A small CTC audio transcriber, trained from scratch: waveform 16khz input, batches of 64.
Rows from block 4 of a small CTC audio transcriber, named by matrix and row number. Rows with one number belong to one neuron. Each number is 500 + 50 x the weight over its row's rms, rounded and kept within 0 to 999. All counts start at 0. Numbers have three digits each. After the name is the row's rms in percent of the matrix's.
After each neuron's rows are labels from the 100 clips, of 14976, where the neuron reaches its largest size: "peak on" is the class under the peak. Only what is clearly more common there than usual is listed. The data: Morse code for random letters and digits, with fading, noise and interfering tones. In brackets: how many of the 100.
# gate: second MLP gate (model.blocks.4.mlp.gate.weight, 768x256), inputs 0-127
# fc1: second MLP up (model.blocks.4.mlp.fc1.weight, 768x256), inputs 0-127
# fc2: second MLP down (model.blocks.4.mlp.fc2.weight, 256x768, transposed), outputs 0-127

gate.534 041:488530595485491481499463456469473554506476527532482446456483557521408441506518509510532540489499561539533565537548570454430588505488450493464414562552395525508386483515497526414442520497379435530425589579404556516496485551509540482498514418586390464486461471484439512465480513491569505487487466427522443548457564603548566463512464480623498565480572550446500475515549491482447507510469
fc1.534 098:433522535588435591550548458523474551471544409493403418551491526519544489537477584535532452527498494484523502486493501496451544532470390482523511549458510488456460487555489542516519492475486388486428522550570435566496434588494495533490560531452462552503566450394461531460571413552522461554555488594481529559534440522496568533504593512499512461450542512547527465484520462417552560524529
fc2.534 088:477552431458500483494481524429507467512555432511431479536434551491497477528534520425415480380407495482464430515487458436526439438529465512453510583463614558491517497517497496399449599551466573358464481526493516482485501513463466427530479578523515522550481485542484504498556497504451494454541422569408509567575476505421453450587535482467493505541491518514436474467508465553553532550482
peak on: the character "s" (43)

gate.751 041:556409512517419542535529477517580617466470569494513489403471442614504450517512540386536569533510577523496604545469514518465478474522512507486519515551445547496550446593530519582488533571513460583482470504477499498505521513396484542468487507526556405452537537528537524543610515454490423602422482389486551530431528513470521465485458430426441515493523500470506505502515565415498493446520
fc1.751 107:524495511437409541547508504507386490594531551511492475405495558541576455484464479507475499563521390491532462538449467587570434467488577479426516438560551543462486491492544489521464482510503525497496472500499600528529468576524557588502477483530564427518539469513569558624489528480444496526508482436580417429429520460547367505516552448492535525551466447549501543532450578432553446424495
fc2.751 089:532592531543474552527456482570407500444504496460454441547452498441471433541480503463539530511445511514536499491464520529549452534538462496469571526523546457506406371487487441570488493462454430399497472483573515458428499553447542496476522491457592545571546467500521490397479522569465559485573547487538423483548546471429529521522590417473483515454444503417531566469500487576513503502502
peak on: the character "m" (46)

gate.411 044:515473486596409526518482472526484508430463473564583534506498473546524472498570541499494413492450414529454476564487448532474486520493438536609506514496513498581486506524529396477548490474557408590469446524588539589550480553468567527573462624383531475430462567443508524528571480511443493561457539495421551598510498560469567485600462402532537545543564491442409470443505484523545483479581
fc1.411 092:489470517617485563602480476391439518537474551455463552510491462580537558489507574496462388484481500451543471582535530583427482553438508462543518465576428416595420549473503567567477495467524467533429526524419533601563558597440517467435512504474614502494385544471494494518538533495489508403537484544610584448418560515558413481582505517593462489559602511473596430556533440457573529461488
fc2.411 094:505514516521525468482443530511534487457484502543499515455520447550485483460617507562431497528508435538501459482508523526517490512450544500452446460504496517531469421470501499486550459471561475482527486440499399530461489530436466500400499552438407471483610485494497516433537374510557437553437545479475522541572528588577489516493521510489478504445454451442497576471494591430479486455491
peak on: the character "u" (28)

gate.321 044:496453431455485520525543582418541553522472470549493453431466447475493524430468568476651539465454470448583497442569507584489572437530436548529479424545595612476444543517544537540398538541450577420425455424543433520498438482467505623500493552507459449541539505429516478522507511499448476511484420464573540462508588559363604508489494454570535469517550495480479507538532476495449491482501
fc1.321 091:478405560546518465474430453464536551560409479466564521605450535494510532460446554534526576470575503543497504507462508451481422488476533507574481482488455489457585483401537567498383458524527465457500414503499524441495499460502479538505601526552565620502581467526528500549579517526452472478469536494472422471444478486482450545430472572545478472486503592589474570493532563538541529483558
fc2.321 084:416424527521454486519532516438576492525389432435575447530549462527464430559577579567435501502485477604468521598526502538559496469515450495502442530435533538403529436431529428463417380478516523534530519432501534411505458533506507541563599342434553479566413521449514492535484501444527518491545523429522586512488590464502565494466469471578529424550449457510442465557462491514492514540515
peak on: the character "i" (47); the character "t" (34)

gate.413 043:526557465574468435476452561467561529504462457529435565499603428532494464479536467450572554517504506577500508499632457452489526482489514493532518406525452472550517545419551455562451445451503468449529453509565567491441472487512542493564536449556471492473575550499464469440482525527452574445606452483643437509541566479431492532459455487508374487456543431507444440440478539504476476434569
fc1.413 097:446505549460470513447422532460468642524542432508483550448433543628463688405465512489394455494531511470510518513472544532477436491519506556516516539398514494466427490512582575547506489442503533525446554436550579491518459544521510426503428432494517533440544500540469391524563522513507499467528469461556586455484476465517582566593542440495454455523583477477512520482539511468518453543464
fc2.413 085:441463493500499510538481483510521495524478550528616511515496488474570524463436575464507500485567434393468437463496576554494642482693559497454541487448465561592452447517474521513490486497446516517489419491577536428513457507424545508479489466517411493481509550545453456483347528457496483556508536503416507449487496485421478431472395474545432504482549449411535546492435483487438587468524
peak on: the character "a" (57)

gate.30 042:470455553504574597444509567436508481555462503485488568486531543428559478475529530438519476517492421460505513510495500473589478491614557474547420459484517557430540424486541492588496595517387503534524485529507579526494480496506469395484535537610487487525549500520435495445504497529514564522537599477563569506554412518476488507474546410504555442432534548525541451519473509519549492450466
fc1.30 103:484488569467511501529490492573529563490488504498501554549441514474573528593502490575543611516529508459483393571543526577452468558465491471532435611485476468425466538551471458528499496552512458355511562535519477478482556434490475493507503517462449393437399529472536592468475572414473468485556542486578429545516541530557572441560564541527491557490467465549481574522453516562488573512516
fc2.30 092:488441466520522509503522518516554461482495541499476467466474608482524434489554529572521516437522429466540519383443480405487486410437573525531482393497490499479528375428574560543587546502525488527562521520491447480538524466469527535502540535472507520386490447489499518498483564532456511581541533464509476518522493438482472429565547482421527479551616569528534576511478492503505559427463
peak on: the character "n" (30)

gate.607 042:525444534523511461495594517486574506513593494493473465535533536553487464570564541523521529564505492418494492514540526459467453490475560509482531551484510542605559462589483479550491506440505539372532457466585526514592473555586546520520556372499501518425500550576490494490541488488537425415477400438602527476386609462562510586571487499508618588518456481514451532520503498525645467479396
fc1.607 092:522372531395581527504474476528538569472582548498468494473557594535508560491457476521510444485439569492572436508463540507569547466393438509465460444549545606526465472540442504549504481460495508427447466507468552541464456504530469435471445452600434438573493501517507499393513545592514474506506484525500421489435562507354478443483458491520500461527547517531504563500455533543560490547572
fc2.607 097:519521471521521497541476473522555462451492497503544440501510518486513616537470503467555527486494526593533527491563498470512436547513503487479518465438472410573515513481476526517535496518601448487483565543518570456581480538548514517464574452488540428498472652565500501456541481524435586408580483471631481520584505488589433538487388489490472550581515508560559417405518547474549523562509
peak on: the character "a" (89)

gate.353 044:518494492590443422523478526613488525496509475571580476455573592478417517511476509528524507474523444446433573498503563465571465481483555424571511529457486490551600485452408415511524475520510578565462557452428451472550571451523500521516482514491484543465445453573541556461523496559534398523496574500472528481457506424542501513511543520522495519521515584464564436482562464494509454490490
fc1.353 109:556469433361464487498506534498525505496554553480453523521497517499530565464577333431526551420508482556522550472600393440508543520389562597525467441438490397599446555452546526503535549510572459471419523585506458456519473476479499468510476443473600532503565435462520540477536594485475442510546450475526516501492443494582520525592557557586494527454516546595579568510497503611513471512488
fc2.353 088:434487510513530499520582530554532548536527442508478523426501494546521547555621511475442543510531511476500452509491513485577439504488390523465549521529538507508493526458460475449425420496509491473551468511532512482427567510462569539553469444538520467458561525507435530621490401427642572482468533532428415466546514424556475422468546524500482479484528578560429403505482492459466427468416
peak on: the character "i" (76)

gate.599 041:500541510509496548494556538505430504454434522497453552546476513500454466528561551434487504423522485480498452466525473399469433491568508523415585504513564409588558492512495453570556517550536421577573543505510464548420433492451540516479534407542517562528424501611525453638512489503438501508599605572496513511521549479443451597374452466563481493502455476438596552441462628520528386510468
fc1.599 094:505493449409604627581506370494526489497504579540520462490472460574543579450449444486506463590397648575436532552459540422568533513402542443450513560595468437448577500470457566454534459508557524537479507530453413495539507484463392591516559467512536502486543553531498484488494558521473522561502471507427539452493533550459579459463513524486505507501573607485500545506449535485466517495464
fc2.599 088:432545509492436398511472443494438471521516493372440432525443493455518482602641457554453498438516537470567436405492522486481491457363504461523490457512402509508523533491513557407453533480532552590447495478529575535489478407543432569552523527478570594546431491582532509605497569471462506485512436515499514476493465553466552498575517531552520442515511462448515581533561507570509460507475
peak on: the character "l" (25)

gate.565 045:517526450531470470450554482493414544492433487499441496493449544442413508439456371554578458469476411465545509554564638603543496488475530518452476540412496493639510448475448571478516541397499478528576451457522467562550524464495557517543488417447482447494455478429543494552448470479529531533458446493459578547473415432580478465531457490539514503531532433445428442416488469538550536435544
fc1.565 095:458471529551488495472545583572465596523542541452523482540495508509482518395485528442498516498505462476500572513458495483524547488453515531445523503386441492520497554478459493472456489519538480620598523378460467431521518540533526471496504419503454426630473546409562487509401481523479503399436416567563396461437551482506574494575487519431428497459601585579519470488528487513527495419448
fc2.565 097:443498466493501481470495526549464474478449499567525518550504478547596472499455462485468556511499566420527462519501559466507582468546540501504444546405451561503498562542454600566520407459455485487461506386535535501493467416437579565472426451567542463487545423525462509566454445510519484563490524521485459409556451516547468462515481490559504512488499391524433466529511577389565469491493
peak on: the character "n" (80)

gate.519 039:525468377480478518471493496458560569513555505430499506401487488555585548383501529449464430501536450463489562473553476440464559530478502534542466497444574408485541559503444432484501506567447459400479461522495486507530547519457509494488460509456514462500475526415494473451524502501527586483448489504512563506613516520491516476545619491469535392475496447563426646495458421477497571432485
fc1.519 095:503505460545532534657535541470529464567373425474548558460607489494514500583502404505536509548444521491534525484503548471493539479568456512572541522582479475530449494470403460477502525465493589484596553473460461418523450561570433436484608518542585558514518514530442494371492476548491462508505484556538436462452461524516512522504498525514493556496511461526472519543472453489487442482494
fc2.519 083:430471520465574458485402413573466441474490487473485538524551559397516459469449455472612480504426436523495517505476514493497488440414504542528520570473456552442460631479484551524551583552488485595474432489529513500544546495451492605448492486558508372532547450562425462431599468537458486441545536534570480498546511488480426456525542382544438548477453474599537483484494468470412500483451
peak on: the character "l" (33); the character "d" (32)

gate.219 042:572431387501443540509481527512425514439467516485480529510675481496495502514443505530488512469458568493537467519494473497583504483474486566464450490624486457485539502505548530450632543465647557526572508476556485490488471506525540561495513503408567529549469445578534589538505430469495544574521582448504646536586558429467591516408488553440514424475517549568521504526587482461477450522493
fc1.219 098:540436506543517508542510525476536527547475494541557528438545450479535481490493561448542504485435491525404436540464560547411516522532444462473388446521561463451478494559455507433529429556524460610559554590536569497509505555440561474551396549527593543487490471497489534571522517458402502531529577476533527463583525540577549530498639494503622456512501598481542569576464504529600557511607
fc2.219 089:586587347443519447431526463434515563446585508556480520539486490474450490514482427579483483459446550560658549481498488546494541466445532592543432506439487508452537442502457616489552496493449451558536502415477521460524493428470471453524505494531524601489572404470504474488571560522559518494445520469522479545574497500511519529584530576520471553486449489568467498551499548536442502574479
peak on: the character "1" (27); the character "j" (25)

gate.100 276:511510546513581514582533517486422524372525478466434532484560347527514417511481501475499446517498487465538518505592463489580454500438493481550387572462513498517509520370454527456515424535447456553451524472369509513540476493548507508475458512545527516348480408511514490525486514593477535380522533531473506494361503528485511574513494494505533553494512492479530514360468452518493431477511
fc1.100 109:511446406515423422534544412455519438537543500577493471474437549389522487456434379492512567555456461477515516486451427420459430541550516583529534538469463525533343560448589571504540495496495440485465478523509427472466511440459470491437494436483509509496538558392512541461477622548450399424469422510519383457468519548434559504546446476402422476488478480438504577499529523437556511540481
fc2.100 100:509463429486509379506496486430452480536523426582470518495469509421454479504443504561466468482342502450466467513501487477520504477393407543437452488453549570492525507492453377506495467471465473498595485464427401443499511449457554501454474483542549475481487542451513483428479521509491561562420491383477382546463511486411430504525457396474462460420453501535380582518544530485419516415527
peak on: gap (96)

gate.470 043:472515592591568542534489514460500529500520507356409465521467469563409498529532535455526553546485559457429428503461473533465533545451572476522458573574413533509482547514559543537467563548502470446522555545510544523526549430517503433572438486496524559456583475484457543447513398343553472478473455520511337556431549491420520470464501516499444494454393518557513494504511433445585540385451
fc1.470 092:447561516516451491530487535497517479566491496433433468476446479563494542518632555552580471471463503377569596419569540578442492537565471466464439538576511502528594428493575450478429486475434507471509505484508512565446408505492626560493512493538430487495586440541514527428554454549591445466558434516519447495487527422538488507507480518489556521456467583451511433500539540508504472442560
fc2.470 085:491516537418475538471500439470518476527483501438495485446440544479506557458500512488482498460522474500456416586463485518467432523480450461451487508532533533476488372511482380501491493473538509407466394492361495414427480409543538460421521427487417581559473453492486470506519495523555468457526506491481463469517567467472604501540504460526569504546559555570446470542571543554380472555523
peak on: the character "s" (53)

gate.761 043:472507492441487521448538420484565550434507498515538522577563545506439488444567409417489436532392426509439514499505551461474463533590503529609479466589534507489460523522523544511464549429534494593547546602536506510417509468500436450462521544542563517530494530512456453508477543546414500434453522507523529446468553514483502423415491458501446477548494527472447375473507520445491528374591
fc1.761 096:508546557495507516524566480548496459483568453567616511497509503512455479434530524483398588512603440428530505561557452567512469446638409477493604545423416570507508413506503528609488443478505441499593491541539452486410529512465493482506503476433557534466485543423486610490510470462593463431477520489487395402499524489558425503497525564458482492428540577449440537413531523582420523498564
fc2.761 089:546467493596508537591517463511416532504452512568511392471516545415552497491453497463595456440444446434581502406512464460464452480512551513475382481503499551474556539547451531450522520422510482502517539445357528494461426499488446524505468489414637497491532478464527519529396402511380476457507528495466528541596505461438525524486459562525597614497519578476540495521511470567383509600504
peak on: the character "n" (51)

gate.81 043:454554459522435446503534532528467424491478497497551547497492536479581439490426412509558505502580546341504473599457480434556434538510564535495543460525430499527501552563556582530435545442502539507476534599510407574550517476558519485589559490566517407472473438540413448540463524562424493478542568537509522535519507518413579562524504500556519528500487548500433507560503480476473490510422
fc1.81 095:488555411475474449477471402496511554502503545435491530438470509392467499496469491402467463427482412489569567454550512479532503554577481495530426546509446556537469434487465477601494531477560453480511561644489555507427585473438471470529532649604587479564456464502537585442443518421478519560457526423481500484431504505445499490407442485451507520577456497534476456447467435545509565462486
fc2.81 087:473509497573500539468496465537552513581548532508527462446493490550496709496532519449521573489409560473485456537489542484443451537530510517525468516435502465521417560487572626455473481459543503514572520399531426499473471651460508473536509536524473516571407512554468514453447466550510559443484507496537420528496527472598548564433544463541467524507528463405446482484522498438476576462447
peak on: the character "s" (46)

gate.58 042:489460460487530577459499533488541536530452557545438449479465542507472520515550562505580483406514544454462419473518528466572456532534466485498506476484474474504375530442423525500519562463486526533529426504475511509524536517523583551446426525462380455430515466526531432568503351511586465498451472546435467498534474421456483434465522458582553457577623398507576395431509509544529527410448
fc1.58 091:540481458476504531460456530516534470459429493426542542566565548497485384566596475476555457579481595505498370518478610487465597460494461452512537478608477436495412602441485526525513504510546509566521505462575599554435438456511434560512457553488477533512547543555446436528457516500514509479529442459500569476506456451540505558511568444506459559493479557480601490452465472504465421526366
fc2.58 083:515422596479436517514503521424497500538389500486475576498533524452454399440437486500511507541556566470426464620523558501488544474482517481526481572458379527415496561493521581468492463476560550511495544531407491553539484624423473453444505464522486406478614532587462461500457512498436505533464451482551525485517468507473459551486548455504418533451411478493507524411465520427560474555432
peak on: the character "4" (25)

gate.401 046:538579498433554626544552509544516553524513453462536518382546491623514469454421470584477569397496524464504512515542501518568436492449573505551437457423528439534596496495479558513496521414418486454524499599495503529439516480580472459515508449467489553486613520561514496532483463492408468513492478454503460406462528599541577486512504476559482438485563478449495488467482546439476512469490
fc1.401 097:498521475476484451543555493511443570509524420471503463484465605469470478539481467489439499480415434466544470506517577482461519471425528539367465545466466551525538535519527522549449533545437394479503521403575508472533421420498452587561469502495531546570451518522523576606623403545509479531500499494579521517516492528570501427494515470472480488531552476545502548475501567539487484549545
fc2.401 088:521490488514550485494459464435485487557567497496585550378460548559576470454555521503454475518504521439480584513525546570456414491538518505506462457544471449520427416543458476507498396446478448483632528395348504480456498352527653427440535509386550630441475420562507481520349490511571625579495477421490534508485492599445549488435525484486546452496542515504490418480569500492516509513539
peak on: the character "m" (69)

gate.708 270:528494533497577508579527513482421524388517473471453516469564349529530417500488498486491441488504486450528528507600457498594463482449498502546396580451506522516511531352475522444531429523459451550480545463374487518526475507551510513482458521545514509343467398515516475538487511582482513415527512536496526482363509526489503584510490487492532558499532478500527507326489467517490438477509
fc1.708 097:535484504531503564436473503481495522385512413523447505523464545558461496480440450532508528435512545591420489516508510473508456498525517577408571501592551473589440486493504489462481472494438473437474490414421460504559570478483600450465486498523543562520568497534414522488536453472547542526437498487550445508465586524503477545545436535546518547508459606448371512552477563491554526549441
fc2.708 095:531444527411486516487554493525480467455446503500507472548462582524532490434564484529476461523556605538544561498472510490473477501356488549444516499378504517485375485496426391460528494586482500542483524385571487481559580654517471539524467461546438468525592424538528477461433558489450460453538554490529527472593454583458377461491457515482429517417551478379437465515499428476514502531488
peak on: gap (98)

gate.368 041:551502490497533540449551560460481504461497457558417519508553461494478532418560526497493529503493503484442434487431507478559535456417497503506498532479494553458451433467471524488527487520449496556439587365442560516538594552442490576568515536467444473511486552553556468514437587559554609460476459460478508527472479476510560384514550399495511527567479596535595481463384533415478477493416
fc1.368 099:499409508582551564561477570486675550473543580504479475514520506519518554457476482433575480478462540463510493429474486503403501477482486537438528479470520510616600574498472512510413570501468499517447523586483437473458449600461497482548478433519667520508533547473590495460497555506460566520533500491468478450415492586510549499457489569493487456493486400521432464475411445490448439457528
fc2.368 099:461478450538461521468499451489376517559484537596549450446558478566512537439462552473531483538535535526538467560496512549449556536530528489544376513424497526401542497437459445530502539518495520576559511460402471508443517613528353472483527507476454454498569449563532421542454567468425523438489503519560511539515455372579484496569479534511517504480560540509429446523435447440449517606403
peak on: the character "n" (27)

gate.201 047:493442464516525474582468509543531465563532452579540431514505427521516473442467504528455488443598560491502479568473488536517484495479431573437525478453515529445460545523468468576524554422454588504525445494513496494482515439507563620565470435525482543460537456495548538559508511505521449521630546508616507468503495370464524511576530567461577533477454477566539487525547508471595539443539
fc1.201 097:493478395536529533544514486538486491440462460473526514516521495502440462414407472516435565456531645524430456440518477484509542527539485481467513572435443577614462542537523498491507537559467503514442541490541558455517593583486470450545634490485490513492538479450505488504477535433508548546514503521518496522501505437488592596475427529488503484514518429544593552543419412510408495505491
fc2.201 096:552557496532516524499399512483465466581592542530492455443504477529445489555569523515494487425480554542448402504557497444564527531440486502500496491391445594443446476481448556461447454482502456487425521580515420429511522541501369398476483583544526520505511482446512464489484514479446534454477552517502440561658514632518539514493525480472568499508467550453482404494505427521563487530481
peak on: the character "l" (29)

gate.47 045:558446585418536506497484466563516486523568483506487424509594503555505448396476455543503476499435537542481453532547445542482589488498541586470481507492504477471513509447617501567555576565576451558587598472602424465486417472485492549511516561561498507530562544471486493484646442432584556543543560403462476542519455505502462568510525598547406536576562542557506425476542513506464500462465
fc1.47 103:513426520418446433544435378463545477584508556512490493497543525596406593535551574531517518428431582469548539449552480492498575559493534462423463547499678528551512459546486490527484549520547578511524506474496526475542525561513517542509444481435447530522494526536473534527380449516537503554404448560441515579466548527590523454509496482577477527522575452559431497418444503556504573533457
fc2.47 092:489460492509452496457548468522420561483437537476510426528432544450553468536493494470458511529509507483482502504508547481423441475416472516502598442397480475489516557509416417562552385519489461413580473513456405467587473388647547542512475517542544446484411528535517529516496525466522463452551476533486481461496462471580495461528578496455600526652463537489576500533473426490475505475529
peak on: the character "u" (32); the character "s" (31)

gate.303 041:378431479453538533507588557412530477412536494451567373446538456529585495358527472647495577474437510528475462497541610534460516530497522542527469476551475529540530507562382465425550568437501491559527498466490543527479496508399490577459474479505456473507375420520495449457470501541583544508524501601512447572533501542388483442544580465494476531510525590466452515441502599471591526427509
fc1.303 089:413475500488552445464455465503534513517500529494430566527435437527467535514556571491469569530518434541478559543478448506471413505561503504533511448548505467548438578508466555488513536555605481454600490622506425422498464427453494429571545447462530543405416557639448445486495536511431505503412579481503523453487452458515430534542526457480458453546468491447411547496453438453533446495497
fc2.303 085:500566468509480504496490452457468466594457485484493501485592572521499494522476492509573428527496516482548500573405569513468542483496514397529579521484527438408537456427495499493480395514453433428559521534414518562454535355563565498563550513549505556511466480549472499391440534472482558516534515455503531527499511522478526481473455514456541451483476495530536528505505521455455556526542
peak on: the character "1" (25)

gate.733 046:548517435420497601486433466541489384451502537530478534484533475478454474387347455577563525478549526546531446550521519521435524523494487498497538479484547521453572515542493494368544505531554445435488423448391493536462502549454477592486506412504507489491561445536469535458516469499418481501518472524518575563427523501446542455422491420464481452514468409491535498541573428457572458555530
fc1.733 093:498520495504499542484422567524509574482527491489534498509490520555571454406461522552419380501466431542404571475523537526597494436499604503544492461485641602497475541426493423578496558574617552489477496410513594474548543440525508544508470499496460471464524473504505550460554559525470457557513535511537520516489421490528485438500453513481517466559478533519532514506493527490521521460535
fc2.733 087:442549384480502528495468547433484488415505460501533457498551473510524501484455548528530451435475522436507543452464445394445559520430531534510504484455423465394570505426477549602501500503523532465455452404437485504564556327542560502470549427551451491436506664523483513531429490473464424526433573501474493559424552498424548476454460412489508452551547505597474416427507559470466479484526
peak on: the character "1" (27)

gate.248 039:516463432517493516491520466533583474487445538442513406571428465516490416415491467549527504513452530485560601530588425584477521569529487513512523387434414466534510603525478541515522607550543475510447455565502489380526607446427414530514537493433545512509561484498391436608536599505443547503473507522439565480550467436418503498461490539495531499536484447535522516430513514598496564498596
fc1.248 093:501427515489461611484441452531494458469506505389464522419520430500588540582505507518482514512420501469520520466502453402497458507402547544519541536377532548384591483550551430533550497492581474532538488572461459443483554448531516417573593528591500556494437500562433461490495558485481454509524489519546546530496459453556453437456591466526544557551389556430484501558543501525517522562540
fc2.248 085:556535499439438522545508493457561500490447460477445519574516448493569571668599536581492579467508427434520418492517491479495517482533560491478504481443497427492520508521473639530493475409431439435480577547573550441491498433555559497433491496505558578537512549542468473398495558506473502507506496441468602458490453672442477542517513477516519594553577514508547490522475382515565510460588
peak on: the character "s" (79)

gate.7 046:520440483435564518504560461552464530553426485495572571605545506584496443424451495447493403452448462525466513578531492383475569504537561540503444471461550484524508513508489520490537532541502482437489467540519486481482574524550458439424555512509505542542519447528513559572551581530447534477503532497498507407547502498494560494466542489531582529572569533498506615531504522492569477512504
fc1.7 092:472631428502565402465458460483545477456421462514483500484469536457485586560585481413563591455480540500556474503529486629459506508406491418501466491546577432499437456553486520619456503521477526377542496486520565531591475484470552402508435478538514475539494524433445536485492420470442461555468527561531513546549444536543389498473424439591568456545451478485606478518469475618513571442575
fc2.7 095:528470456473503489489463454519434468487527516381458457466494504528443481558402480495562462455383487533462557480501559496477476470547515492580477500531486371470507409570503597490484521513531410457495464462492457460489545496455427541476520497471561416617424512448525535392479469524462357548534462481547519555500536579469517523476425370484471459494526467501599624562387500605358468518482
peak on: the character "n" (34)

gate.127 045:457527491478524473402494400525490554547443425500568477475435451475637426507535475491524456540510454522554457557356554535569516424462479525514518491615488435499532537535472513497476479547424492506469485516512445542485499624571397463428497433469506520603417442566510444474571488523482511493441461631491507537491419548520571505500564457561528513481455456586556590533428501518546464562485
fc1.127 100:546569572555506468492487457469518550441439533506474516431470470534458422577489444512535462522552563491349462487426490508496504517523460462522498434552494460453481587529500585419481492452465477462537514552476572541549527464430616363489436570449454543559449485507633537435471544461486539562462464448510505531534565567451428496516465480512469484447584534506400459475546463543533610489579
fc2.127 097:477497519496482461576553440467553540531482445517467489424447472432654441593454511594516450450578516471596518467537388573462578506453534472408493443579508488452571394403509433470446549447518455489491557520432517459438501645472550530511523563570540525488505491430498458473560455512583521444512515443477441476464537420479530496532500497474583579471458545478445555529560435464496504473481
peak on: the character "s" (75)

gate.212 271:514510533490572514560523500505435529383516478479446529468550353541508400517482508472499440512500501455537508518615473509602468491439496482547388586470517507517496532369466537445533408525466465557454534482367498521530471502564511494476460511550511499362487390501530487537479499600480539393546530529477522486351507539489503572515494497491532545502516488490544512341485462510471435492517
fc1.212 113:489609550496498597590483542503436511395508581461415465576536475488601475600503508488451536471552506521485474600556529569589532526456555534487381542457497424459603505456509518384529472515576564420563584549519587491469461481460507440460456549523472513474512551495540448408469405529525520525503500503495518511452464509446473482418501462500575490477475531485518492490542580498524459461496
fc2.212 135:497542518547476565424535568560609489428449532497462475558476550639541493476503503491567515529496448585497411555507521508490488496510639423534488495586454487466444484512514535494533552472586496498359466483518579528461426534525439442518565436409458496449602474598545504594511488490508411426511466581504584501612498488575506535524500621517508481533534469527508438458443442503507503594510
peak on: gap (100)

gate.71 045:478524527491507468424558499575419516464438519494509505573513488628444570508553540489473450517642454551456518474487471623512443514505477433495548484561485542453443542620537514520565406505545509456469509474523520586508569547557463558469425496535452484499508523509496509421492523593467535558615571526482543422491473579499474520508486453510548437432587604490451459447511545466456449453513
fc1.71 093:417501433489569558455542422515453470489412535399462416550489524518474559484517517495443575456492601432497384497545539530429362430577525432546540534349434433459533518522536554575348460460499510587450552468569529565530499550469483488463494449527486447493523431571536550514517569465517548538617546464528490513572509492493400528427447416424419462540446481578504453499461540466504526569423
fc2.71 087:489606489538456515521437471593522522515443515556514507514466472476556608587467512510509500460485492513546515518446573475464460558431516497467538491598404513455515576430530445475486484531514454489470587603540557541475563525524503471517502536595543577537510515547485543535566544462487505454529539597503523507455508507533570491521552471535520495436513465495438652507433461514477480515518
peak on: the character "1" (27)

gate.223 046:504537560461530571462507543529535527518602579466424461477484512441522451552593508545374488546458528491488529519494563536496543481470480507450434516504501426554445577474478457424514552426523483391490517495483562555503494441569512518494481551490536439525433500487486502478504530481562556418505508518564452470576465502484544500482505513477532506502578520552535381435518527460581546526468
fc1.223 093:615512493494523432506454531453547513431533627583441417440455547444509479464445532524553486361544554450494474437468404567442479478451507437471526504424484425533429570429534559594483455555568496524473511487479471487546480444525517538543510450569545484529482549376518501588452460466577469557487488446506468456502449570474473433462538395501547483463518584568357503513572486469515531494518
fc2.223 086:572547552503426475547476516533555500416482591545518539550450545519551546404554469494410598520516541540505523492435445469558599554506535510414439466436560485448429457497543487588540546448507546409460521571421419483441574520409541439419468518523521524527632521511525483532597516584523498580536553453488505532463526570524518560453526476524441515452536428435411533486588564394539481496452
peak on: the character "i" (25)

gate.632 042:497487498480515509498528351521567458517453587520446513560528488504543527495532526488551483497538537526436602483369593469570599539488559520505482582607358454552506457497580555481516596570496441533441495558522463430567527599508490447514527540508566484474494555428567562469435463510431420564521547436563557486527529470559485409492470474409464540460522588481455465460476550546584554498481
fc1.632 103:472475453406458474429490455434492518438522544500510537433552451469554532595461437499416534470465520536557560573578549497472570523438504551547536505534386555482533444436512548456578630517479450505513429504450444499581524503547442481410447524570448453413504490495467528459605476499403485447426453499462420520519510546454544489412439402513429635490520482501451399492501509474537524483458
fc2.632 097:549532545526512539522533538430540480480501496516492439406524513469519419485488494500548482486461552514546513538414488485531537472597464525483388503396562463464583457466504517511498497499542535607548605623488553466516455417502565511440526484384549512450536466497488521540530470495539497561506505550467428501519471592496499566530539542495537554496469606509449450460598482491594518548512
peak on: the character "m" (58)

gate.197 045:398458577507494478580520522463426431513537461457592522511503476449612470468571500509449507540541549500576527437513561589420554458475492425457522524370500521400500481532570500515531486457553573573473521455505503558462446594475520571436504470472464531542496484601481483624508608553559497527575489453593450445561459470501491467546519549457508441483479455424566490507584458469512584475570
fc1.197 095:527489523573543598484473447533501542501503578452422479523507482455527476457579504571506600437533518461494479507620533568448486503452460506495457493470487495542503457536419560435411538608521447579443487459480511515453508562601515427419544615519579567535606583585427500520414488485477541458509509523449489427560472551538412473482501540524517447526503571456419475424463443438568578499568
fc2.197 092:423501485494481460524496469585422478488594553493501496463486464678459594625487556511518514534461434646481533469414510516518438545463374577425612406515552399462653496486544468494469535536521462499497465479498478503440567488460488510512495503503482502513519480453514572422592526464485495458607562439517440494444446449501470492537441501465522498476500505470482548509560546458462449465516
peak on: the character "1" (37)